From a checkpoint of a small image embedding model: width 256.
Rows from block 2 of a small image embedding model, named by matrix and row number. Rows with one number belong to one neuron. Each number is 200 + 40 x the weight over its row's rms, rounded and kept within 0 to 999. All counts start at 0. After the name is the row's rms in percent of the matrix's.
After each neuron's rows are labels from the 100 images, of 14976, where the neuron reaches its highest value: "responds to" is what is common among them. Only what is clearly more common there than usual is listed. The data: rendered dice on a table.
# fc1: MLP up (model.blocks.2.mlp.fc1.weight, 1536x256), inputs 0-63
# fc2: MLP down (model.blocks.2.mlp.fc2.weight, 256x1536, transposed), outputs 0-63

fc1.291,103,153,235,146,190,207,167,212,242,195,172,285,175,164,290,245,174,178,156,215,188,204,187,256,210,219,186,206,226,189,229,190,229,230,167,112,220,205,193,223,225,116,218,172,257,225,190,223,175,192,255,244,52,193,174,165,185,99,227,197,223,176,218,225,202
fc2.291,115,206,128,204,181,182,142,140,174,314,205,223,223,191,200,189,275,230,169,186,218,131,283,165,168,206,280,272,262,176,223,276,278,183,186,176,195,181,209,204,241,191,156,198,168,196,187,264,224,138,219,187,173,269,162,118,201,163,150,280,234,236,186,160,231
responds to: six on top

fc1.350,092,217,187,208,239,246,210,193,196,181,229,222,239,167,192,207,241,158,165,266,187,166,252,127,189,308,248,240,167,196,202,221,212,211,193,196,184,172,193,190,232,201,152,219,285,209,207,248,276,229,137,175,228,219,176,198,177,203,185,142,178,210,183,155,180
fc2.350,101,203,238,229,201,165,240,145,203,181,205,196,215,271,239,221,169,138,215,218,197,183,163,240,250,214,183,170,201,276,208,213,177,296,98,170,248,148,190,126,225,192,194,215,193,175,189,238,83,198,183,181,306,187,173,168,151,230,195,172,152,187,237,116,120
responds to: four on top

fc1.571,120,205,196,172,206,240,231,199,141,232,219,183,157,174,227,230,173,182,176,191,183,129,229,215,214,272,277,173,227,191,183,217,195,197,168,178,215,241,239,200,208,214,207,165,198,106,154,169,190,195,291,203,151,205,282,190,201,154,247,158,251,197,260,194,191
fc2.571,098,188,153,212,156,210,212,257,189,169,238,148,207,149,224,213,233,120,185,196,152,223,249,215,165,129,142,239,125,168,280,198,251,195,113,191,142,201,206,265,204,111,166,188,266,153,160,215,210,244,144,206,205,135,256,278,212,130,131,81,230,151,244,262,176
responds to: five on top; dice: three

fc1.695,107,183,194,152,168,105,249,216,197,134,214,189,187,257,216,186,209,213,185,249,179,147,215,231,192,197,204,235,226,188,172,222,201,150,197,226,217,215,207,192,255,105,131,178,176,204,194,168,179,207,247,241,162,199,227,203,236,145,166,208,164,228,201,241,175
fc2.695,105,211,208,241,225,250,159,225,246,195,158,262,115,188,190,182,153,260,127,150,183,194,158,243,227,263,182,279,205,182,292,190,132,138,225,173,191,196,292,220,143,208,135,179,202,231,188,207,184,259,267,189,192,222,253,157,217,184,263,95,217,217,210,197,190
responds to: five on top; dice: three

fc1.450,099,209,172,229,180,197,195,178,197,168,212,206,243,183,264,186,198,243,172,243,148,151,180,197,177,154,163,157,253,215,155,217,270,183,160,160,204,143,235,141,214,247,142,195,171,143,202,178,154,235,234,164,79,214,235,173,210,236,271,235,314,242,204,183,247
fc2.450,082,167,118,118,211,181,184,214,230,213,181,205,162,201,147,219,185,166,165,189,124,242,193,280,212,244,138,265,227,244,181,247,185,214,230,213,300,167,148,210,185,186,135,242,160,214,182,244,206,156,179,231,248,221,206,169,203,197,215,185,241,209,151,269,66
responds to: six on top; dice: three

fc1.254,096,180,192,208,207,157,216,223,221,186,166,177,175,148,240,172,210,196,212,227,130,127,235,138,213,151,224,206,204,160,171,245,230,262,219,199,232,219,160,275,267,176,148,204,213,200,216,198,265,176,339,224,221,201,267,199,154,221,253,209,210,221,238,220,229
fc2.254,090,193,156,159,202,219,232,205,244,146,129,281,85,203,143,210,209,144,150,179,258,190,182,227,177,237,222,196,219,167,211,232,192,224,165,160,229,170,191,268,147,187,155,189,207,137,233,240,316,223,141,136,97,177,153,210,208,240,198,126,198,221,212,190,297
responds to: five on top

fc1.379,096,220,240,221,153,192,175,205,157,151,206,220,231,178,149,211,208,166,244,221,292,204,208,221,186,203,190,259,160,213,261,235,164,156,213,185,218,164,206,232,178,259,113,216,223,202,211,203,120,206,195,223,181,174,172,185,209,196,198,181,298,211,140,172,197
fc2.379,088,161,80,106,238,160,129,190,250,175,226,232,165,214,197,224,250,155,223,187,77,230,216,271,218,234,213,206,197,206,230,199,194,240,282,233,210,195,239,262,215,182,242,191,210,141,198,226,239,210,173,216,234,167,252,204,183,163,165,132,243,242,141,259,98
responds to: six on top; dice: three

fc1.111,118,244,238,201,250,147,221,137,200,198,113,96,251,185,128,184,121,212,188,174,190,209,167,220,198,186,205,191,246,208,225,188,132,151,233,253,232,144,212,233,174,189,124,284,220,211,215,166,168,113,250,204,193,173,147,192,170,240,212,226,243,184,189,142,177
fc2.111,140,180,200,254,219,201,166,169,221,206,253,150,278,138,195,226,220,236,287,164,264,156,174,256,216,179,231,167,216,197,186,181,217,200,197,192,295,181,191,207,206,176,187,149,192,157,163,194,171,218,206,248,174,199,165,162,182,220,158,182,210,169,172,257,192
responds to: dice: three

fc1.731,107,235,199,199,248,216,173,203,206,171,152,189,224,144,133,174,175,210,223,187,255,161,260,260,206,232,178,194,216,197,221,175,254,221,215,203,248,218,188,199,246,216,156,166,230,187,223,195,249,110,204,232,89,194,185,191,194,136,217,229,202,183,156,207,162
fc2.731,136,161,202,274,181,221,177,189,205,170,216,208,272,126,241,209,193,223,253,172,271,162,245,256,238,201,167,172,196,200,139,201,192,255,264,229,306,178,138,198,150,159,194,160,203,133,171,180,173,209,197,227,150,202,173,166,137,223,191,236,200,147,179,227,158
responds to: dice: three

fc1.692,093,208,174,228,225,206,200,247,263,194,98,218,139,210,252,152,202,193,163,193,217,256,201,212,157,160,196,211,168,164,152,186,172,292,193,271,215,122,222,240,166,189,203,82,197,229,194,180,178,208,127,192,181,207,167,199,243,182,209,237,277,167,238,178,203
fc2.692,112,167,207,180,215,183,167,157,195,226,269,176,220,196,163,160,234,178,179,183,233,202,118,207,138,210,216,153,148,176,269,212,212,198,136,237,232,143,189,316,170,152,217,212,167,155,227,189,134,126,285,179,195,178,213,154,157,209,167,135,244,209,181,101,240
responds to: one on top

fc1.568,112,227,235,159,211,152,172,167,204,189,196,76,185,208,157,183,103,215,237,154,257,131,189,196,233,253,218,240,194,223,252,192,225,183,212,246,220,231,234,182,184,267,145,208,197,147,196,179,177,185,247,208,218,196,182,184,229,262,242,221,241,174,158,178,229
fc2.568,139,192,177,235,212,171,160,172,178,202,253,168,262,149,227,210,225,226,307,174,217,163,169,264,187,190,228,175,206,167,177,224,227,175,217,216,293,194,218,203,195,201,243,167,180,147,139,218,150,265,220,243,194,189,167,182,164,197,150,216,227,180,186,285,152
responds to: dice: three

fc1.28,102,197,173,210,216,177,196,158,132,173,190,228,206,195,225,241,225,239,131,158,133,219,193,151,178,210,192,265,216,198,246,216,190,160,192,169,191,236,137,208,184,186,239,227,199,254,220,175,150,158,146,144,333,243,201,184,210,154,150,200,240,278,208,188,203
fc2.28,105,200,277,159,243,227,186,181,216,218,157,127,233,224,183,191,195,229,254,215,49,184,246,197,223,216,195,289,133,188,191,199,259,198,208,248,196,162,155,172,174,209,176,111,141,223,166,234,206,210,256,167,200,229,156,172,197,124,235,130,164,156,218,276,262
responds to: three on top

fc1.663,093,162,135,256,291,181,170,259,244,245,186,245,77,258,173,165,211,161,203,225,245,247,178,207,191,294,177,212,235,187,262,180,159,278,193,236,203,162,135,186,252,209,151,159,227,170,166,192,201,196,192,210,195,183,183,224,245,216,217,286,246,212,180,201,196
fc2.663,095,162,208,183,185,185,172,217,195,198,353,269,143,192,248,197,265,196,151,197,207,193,148,290,183,208,204,167,234,221,244,143,239,234,220,258,140,142,241,287,164,118,224,197,177,235,255,207,170,166,255,116,230,221,182,183,150,269,193,235,196,173,159,40,192
responds to: one on top; dice: three; teal die

fc1.198,099,196,161,201,224,188,201,225,205,246,243,263,208,199,243,155,228,220,201,218,145,203,197,247,172,200,255,168,257,186,172,246,163,280,169,270,220,212,179,215,178,238,122,249,230,177,223,202,175,211,125,187,263,244,202,187,172,247,215,179,230,212,217,170,211
fc2.198,098,233,238,165,207,195,284,192,217,172,199,165,206,156,198,178,162,145,191,213,191,208,204,252,134,228,162,185,162,185,132,223,276,208,214,292,188,203,269,108,182,178,284,190,238,188,183,233,186,196,226,145,165,201,238,182,176,266,224,149,134,153,193,187,194
responds to: two on top; total: 2

fc1.722,110,184,183,142,225,183,231,234,180,195,180,88,177,151,230,191,220,201,149,255,273,195,257,199,169,203,200,162,245,202,195,196,161,154,192,277,212,75,167,314,236,215,274,234,152,210,188,183,267,177,195,134,177,201,122,215,241,213,231,204,173,255,251,256,212
fc2.722,110,209,191,199,191,225,262,180,216,251,145,205,145,199,179,221,120,194,241,193,250,186,217,310,242,215,149,203,195,165,226,192,180,290,250,142,221,277,255,212,198,224,212,217,214,195,241,182,147,252,87,245,258,207,176,201,201,199,186,159,216,182,173,222,321
responds to: five on top

fc1.358,108,172,215,169,125,215,190,177,219,184,219,142,277,190,149,166,183,162,133,149,263,130,202,124,177,230,177,128,193,209,218,218,184,257,170,202,234,182,158,202,226,207,226,193,169,143,220,244,207,226,176,218,207,171,200,196,177,203,105,236,313,188,171,242,220
fc2.358,093,172,143,166,271,194,126,238,207,165,207,227,201,202,207,176,207,137,229,263,134,284,199,243,287,234,167,208,230,197,243,264,209,222,225,219,243,219,220,214,195,173,213,233,217,243,175,220,185,261,139,220,230,194,149,236,176,197,195,221,272,155,161,256,193
responds to: six on top

fc1.389,104,194,223,248,159,214,179,100,163,163,180,191,240,211,208,162,202,207,188,200,154,165,247,133,216,200,211,129,278,146,172,203,177,200,179,275,264,115,184,201,258,210,199,209,113,128,182,190,186,235,194,173,122,266,199,178,208,235,288,239,305,241,202,188,217
fc2.389,088,183,183,190,237,202,168,227,227,186,162,108,211,230,180,159,176,201,222,218,126,200,179,277,209,193,148,199,252,149,155,173,205,187,220,219,259,246,156,237,98,209,163,208,233,188,210,233,221,210,284,225,245,216,165,114,202,189,207,246,222,229,208,193,161
responds to: six on top

fc1.458,100,166,186,160,242,212,188,212,192,199,267,259,270,168,168,209,200,223,211,241,191,179,243,224,139,173,133,201,222,198,182,153,210,194,203,180,193,111,251,186,174,252,233,185,238,192,222,218,162,257,267,176,93,165,240,163,184,173,233,233,260,211,180,192,233
fc2.458,087,166,93,45,201,173,155,179,230,183,205,232,214,227,182,199,202,174,184,199,126,230,185,250,218,284,245,204,175,230,181,257,165,213,257,214,271,190,127,214,195,187,237,224,152,185,194,237,190,241,214,223,190,187,227,176,188,172,202,173,334,224,186,215,69
responds to: six on top

fc1.444,106,225,188,122,232,193,228,238,199,173,237,216,280,166,212,193,227,250,183,221,183,192,221,251,213,259,210,186,236,222,123,181,285,184,175,248,191,130,231,204,171,225,124,233,235,110,186,179,257,185,269,88,141,177,205,161,179,167,263,220,171,244,220,221,213
fc2.444,099,180,200,237,208,237,115,229,146,182,128,144,208,271,188,203,169,149,227,226,244,226,269,194,187,149,183,167,183,206,248,208,220,238,190,201,196,275,190,201,168,138,251,220,215,197,152,181,100,192,223,260,148,214,219,204,208,102,143,186,336,193,171,201,130
responds to: six on top; white die; yellow die

fc1.678,119,238,205,269,195,183,146,189,228,210,143,161,148,205,154,201,204,143,263,164,169,144,250,212,176,224,236,202,207,194,206,288,247,195,217,226,246,150,195,176,219,177,181,230,216,299,215,206,189,173,224,252,151,125,222,163,163,231,189,174,259,207,222,217,108
fc2.678,148,167,212,250,179,198,183,173,194,195,184,209,276,113,228,212,186,222,261,214,241,159,223,263,252,189,211,137,197,229,199,209,219,240,241,222,304,161,183,250,179,138,221,150,219,140,156,157,153,233,161,225,213,184,183,160,186,216,185,290,180,168,167,205,226
responds to: dice: three

fc1.745,102,211,204,122,255,253,214,198,206,197,244,218,203,141,254,200,181,149,238,207,218,225,185,184,278,265,171,244,178,201,181,176,211,204,230,269,213,186,183,146,180,189,107,264,198,52,272,217,185,201,234,158,219,232,249,146,201,163,182,222,221,236,190,238,209
fc2.745,122,174,198,189,139,215,188,203,217,149,189,217,153,224,200,137,185,110,191,238,262,224,185,305,203,163,152,203,113,179,210,208,168,192,197,96,227,245,218,167,225,174,234,218,186,203,234,242,167,207,157,201,173,186,197,234,205,155,147,221,211,160,174,128,214
responds to: six on top

fc1.697,114,120,209,208,182,216,207,230,173,206,193,154,235,186,258,204,138,103,160,213,209,135,220,174,125,202,289,170,171,157,188,122,216,261,180,223,170,253,251,216,184,221,222,178,167,207,234,279,224,194,186,192,119,213,209,183,216,206,207,166,157,258,218,210,189
fc2.697,120,199,136,247,206,101,116,213,162,154,205,247,131,273,176,201,198,175,186,219,211,217,131,260,211,171,122,235,125,200,250,202,168,220,246,174,199,232,184,184,246,229,166,215,185,192,213,192,117,184,199,180,228,186,213,306,205,246,172,244,140,186,193,159,258
responds to: six on top; dice: three

fc1.696,108,246,200,183,237,245,218,187,155,226,239,216,207,252,196,218,218,215,196,209,223,255,247,217,214,208,235,232,231,151,159,197,178,199,219,212,198,186,105,212,211,215,180,211,266,253,174,234,229,220,157,228,248,232,199,216,279,141,158,180,183,212,170,219,174
fc2.696,090,223,185,232,224,183,203,208,239,241,75,169,313,196,154,152,202,248,228,228,180,171,137,224,211,165,153,231,222,190,171,187,201,142,183,195,252,193,190,117,149,234,259,225,107,208,183,161,234,173,258,134,202,166,214,191,190,260,233,180,226,207,221,255,203
responds to: three on top

fc1.208,096,181,177,241,273,174,194,237,179,236,143,97,198,179,157,220,135,197,194,219,276,166,228,222,189,230,308,156,207,233,245,190,104,231,243,199,232,254,253,169,253,174,117,190,189,280,196,238,173,157,168,230,269,196,203,116,223,207,145,236,205,178,186,158,249
fc2.208,111,221,216,160,212,143,242,176,156,272,285,151,216,167,201,256,287,223,252,213,195,149,145,208,148,198,210,143,237,221,221,266,200,160,202,179,156,168,232,318,206,257,178,248,208,144,173,221,197,210,225,213,129,170,233,204,181,188,167,229,210,171,117,158,228
responds to: one on top; dice: three; teal die

fc1.221,107,238,168,120,206,213,201,198,169,201,172,210,188,180,256,192,207,188,225,171,215,186,181,263,195,170,184,133,270,178,185,165,173,195,191,92,209,299,230,177,187,268,300,247,183,245,221,237,281,200,101,192,186,183,114,204,207,184,190,104,208,162,219,211,161
fc2.221,100,105,238,201,190,166,236,148,207,180,244,168,172,237,194,218,194,238,262,187,245,198,242,167,222,249,237,301,181,237,210,274,242,254,180,220,198,97,185,171,197,162,244,229,353,196,178,225,150,238,192,229,218,160,195,155,176,223,140,170,185,261,181,179,220
responds to: four on top; dice: three

fc1.674,115,192,242,227,206,162,157,232,189,131,233,165,248,142,183,183,269,207,56,210,161,242,211,185,173,116,229,171,208,225,189,221,178,211,215,195,136,207,227,193,150,116,217,274,192,216,169,204,228,211,235,189,141,196,216,214,205,203,157,287,182,161,215,207,193
fc2.674,111,184,208,257,246,183,157,182,189,213,201,175,253,165,235,224,209,175,175,175,181,225,173,281,254,164,175,178,205,127,259,168,213,272,200,241,283,202,116,96,153,236,158,137,236,187,158,246,190,212,169,225,234,238,181,185,221,249,130,194,211,167,221,283,278
responds to: six on top

fc1.647,119,263,235,170,189,119,226,214,223,160,131,164,258,188,100,209,124,133,267,153,188,149,237,182,241,187,130,214,221,165,216,171,235,145,181,208,212,169,170,199,226,208,200,227,239,158,246,224,194,164,194,249,145,143,237,204,197,192,163,194,215,247,217,163,129
fc2.647,144,185,205,253,211,185,168,180,215,177,223,178,238,129,209,197,226,236,289,184,244,152,190,255,231,205,248,151,220,208,190,214,210,209,203,170,303,181,179,192,187,203,245,147,177,173,173,208,193,236,196,216,207,209,186,183,189,217,161,252,241,187,188,228,177
responds to: dice: three

fc1.700,093,232,206,167,229,190,217,277,167,234,243,233,228,254,263,181,199,174,198,138,102,170,197,212,236,147,214,181,230,147,190,210,200,219,273,200,197,178,215,212,196,225,257,233,199,167,199,176,232,188,193,149,198,257,264,183,204,150,231,237,207,184,248,301,201
fc2.700,096,207,276,217,200,209,205,231,183,240,232,143,187,216,172,201,199,244,198,197,277,174,137,107,195,181,330,219,272,186,250,175,197,167,174,176,185,184,221,271,186,177,155,196,160,196,246,190,238,203,211,150,99,175,203,187,233,277,200,258,255,231,204,128,240
responds to: five on top; dice: three; blue die

fc1.649,111,162,195,242,124,239,202,178,206,193,136,232,158,271,221,190,196,189,153,150,229,199,131,196,198,174,259,164,242,182,157,187,220,153,283,144,133,238,196,174,171,248,197,234,244,207,199,192,206,174,146,177,195,148,197,214,212,191,218,170,240,130,237,187,178
fc2.649,106,225,234,218,185,192,175,160,221,227,235,209,228,162,195,214,278,171,176,172,213,115,210,226,158,222,239,176,227,228,241,211,264,201,138,205,176,106,249,146,190,231,172,166,260,200,169,323,158,191,249,157,219,132,220,179,194,196,116,273,174,229,199,233,250
responds to: four on top; dice: three

fc1.143,119,226,203,196,217,266,183,242,214,193,190,238,264,187,183,186,172,216,180,314,252,141,182,161,220,202,167,249,154,204,178,171,136,208,203,238,214,200,233,257,183,173,185,220,252,123,207,252,231,258,265,193,235,199,254,130,181,229,243,168,203,201,194,217,218
fc2.143,116,187,252,189,214,168,249,154,214,141,255,121,171,258,213,188,179,252,183,272,302,181,191,335,186,241,133,174,174,255,188,266,196,134,173,219,205,231,171,251,187,184,163,223,211,182,206,123,238,205,173,171,289,200,234,193,226,187,201,141,171,135,213,195,268
responds to: two on top

fc1.114,109,249,188,214,314,209,255,192,163,108,223,290,249,259,184,210,215,219,230,203,217,199,198,171,171,251,252,237,152,177,229,258,142,233,200,289,214,135,192,206,235,224,149,235,165,236,213,196,186,215,168,244,189,207,134,206,196,197,194,160,201,259,183,188,204
fc2.114,090,155,215,222,198,192,214,187,225,236,77,184,170,165,211,230,211,216,170,231,165,172,142,166,219,182,120,153,228,227,153,113,269,254,208,191,244,203,233,146,207,175,221,221,265,183,232,198,232,211,267,172,207,186,115,204,216,179,235,201,150,264,160,171,220
responds to: dice: three; two on top

fc1.468,096,225,212,175,247,168,229,243,137,202,228,169,237,173,158,207,169,206,279,259,169,224,240,184,172,224,166,221,229,243,183,207,231,190,191,273,231,163,221,265,224,231,189,209,243,165,212,215,93,216,222,182,85,192,197,132,197,183,288,192,257,226,159,174,183
fc2.468,087,160,122,83,196,133,121,197,261,236,210,222,195,189,150,231,185,190,143,183,17,263,184,255,235,266,265,218,268,210,194,214,176,227,237,218,236,182,129,150,212,157,204,226,139,186,185,295,205,212,227,163,196,216,235,161,159,177,151,193,319,206,196,254,75
responds to: six on top

fc1.78,099,145,164,186,149,255,176,206,270,196,161,218,222,150,177,187,131,212,195,205,198,111,248,205,248,136,236,240,227,160,146,197,217,239,233,166,207,307,181,234,194,175,116,164,220,220,196,193,242,178,328,200,145,170,262,186,162,194,212,216,163,160,184,228,245
fc2.78,096,211,180,112,195,198,167,146,225,221,129,200,120,223,207,204,248,209,182,201,225,177,157,254,175,287,158,219,225,133,216,210,220,221,103,139,200,191,179,281,235,196,159,214,169,208,155,274,271,244,151,206,194,219,85,180,185,206,192,104,198,253,209,167,274
responds to: five on top

fc1.214,092,205,207,161,199,126,181,210,239,192,204,166,193,148,158,205,160,174,217,130,295,212,219,178,225,162,131,187,195,234,228,273,174,187,167,157,232,204,212,245,235,225,232,151,229,162,212,247,186,227,199,242,96,219,179,227,172,293,228,220,237,214,177,220,211
fc2.214,086,177,75,122,226,180,122,177,234,180,243,219,184,215,225,194,219,161,183,169,68,216,196,243,248,238,190,214,188,212,229,195,224,224,253,202,295,197,159,221,180,170,216,188,162,162,205,253,201,229,195,201,239,201,219,165,180,212,218,161,251,226,184,216,81
responds to: six on top; dice: three

fc1.273,099,268,196,190,222,152,240,189,176,183,210,200,154,200,198,213,220,151,179,152,267,247,251,197,223,271,210,244,169,184,178,253,123,212,204,198,234,262,245,149,245,147,195,95,219,229,170,193,205,202,211,230,261,168,153,182,249,201,248,180,145,185,171,217,194
fc2.273,097,194,243,250,190,181,206,244,210,216,154,255,212,206,172,203,167,200,201,269,282,166,159,146,161,156,273,161,238,231,168,195,202,233,212,233,160,165,198,192,265,213,169,257,229,222,202,188,218,181,113,183,128,156,175,220,217,138,209,168,275,205,199,116,186
responds to: dice: three; yellow die

fc1.705,115,238,215,210,170,144,220,300,241,166,217,210,172,133,189,222,155,212,270,199,179,194,228,205,183,237,195,268,155,227,188,267,283,202,136,227,218,190,217,191,190,216,103,248,218,172,195,170,232,178,278,267,149,192,174,190,177,173,208,223,202,167,225,198,166
fc2.705,125,213,242,167,242,189,209,163,182,263,212,144,254,112,194,212,194,240,224,199,294,241,153,276,240,233,236,168,240,140,221,183,147,212,227,190,234,237,168,243,179,194,236,151,200,100,180,113,195,157,172,197,242,191,214,202,205,210,194,225,166,185,158,211,170
responds to: five on top

fc1.322,106,236,160,204,223,175,165,253,221,209,173,172,184,163,150,228,166,110,261,188,200,130,288,169,218,233,208,164,172,193,219,192,219,183,184,252,258,123,169,258,208,140,192,203,188,232,208,192,236,197,150,169,204,164,237,232,140,168,188,201,195,223,205,215,182
fc2.322,136,165,249,269,165,197,202,188,202,230,246,239,298,127,203,233,212,227,248,188,239,148,228,287,233,194,182,172,225,218,190,206,211,260,212,206,290,178,175,212,189,207,208,179,205,149,136,163,162,184,154,227,189,193,177,168,191,222,180,258,218,197,216,236,158
responds to: dice: three

fc1.601,122,259,204,216,190,194,182,262,214,226,129,207,211,171,167,198,241,147,284,186,138,154,194,205,232,205,153,200,235,195,169,207,202,150,190,192,212,140,155,224,152,207,218,138,183,237,209,202,175,145,198,211,175,186,190,227,148,197,186,191,199,235,183,141,133
fc2.601,140,150,178,280,168,188,168,196,203,155,229,197,263,92,211,227,202,240,283,189,252,164,243,256,259,157,185,149,216,204,158,184,172,239,180,224,324,183,176,237,184,176,208,139,189,153,151,161,179,224,130,212,199,192,164,176,192,206,161,251,259,192,182,214,193
responds to: dice: three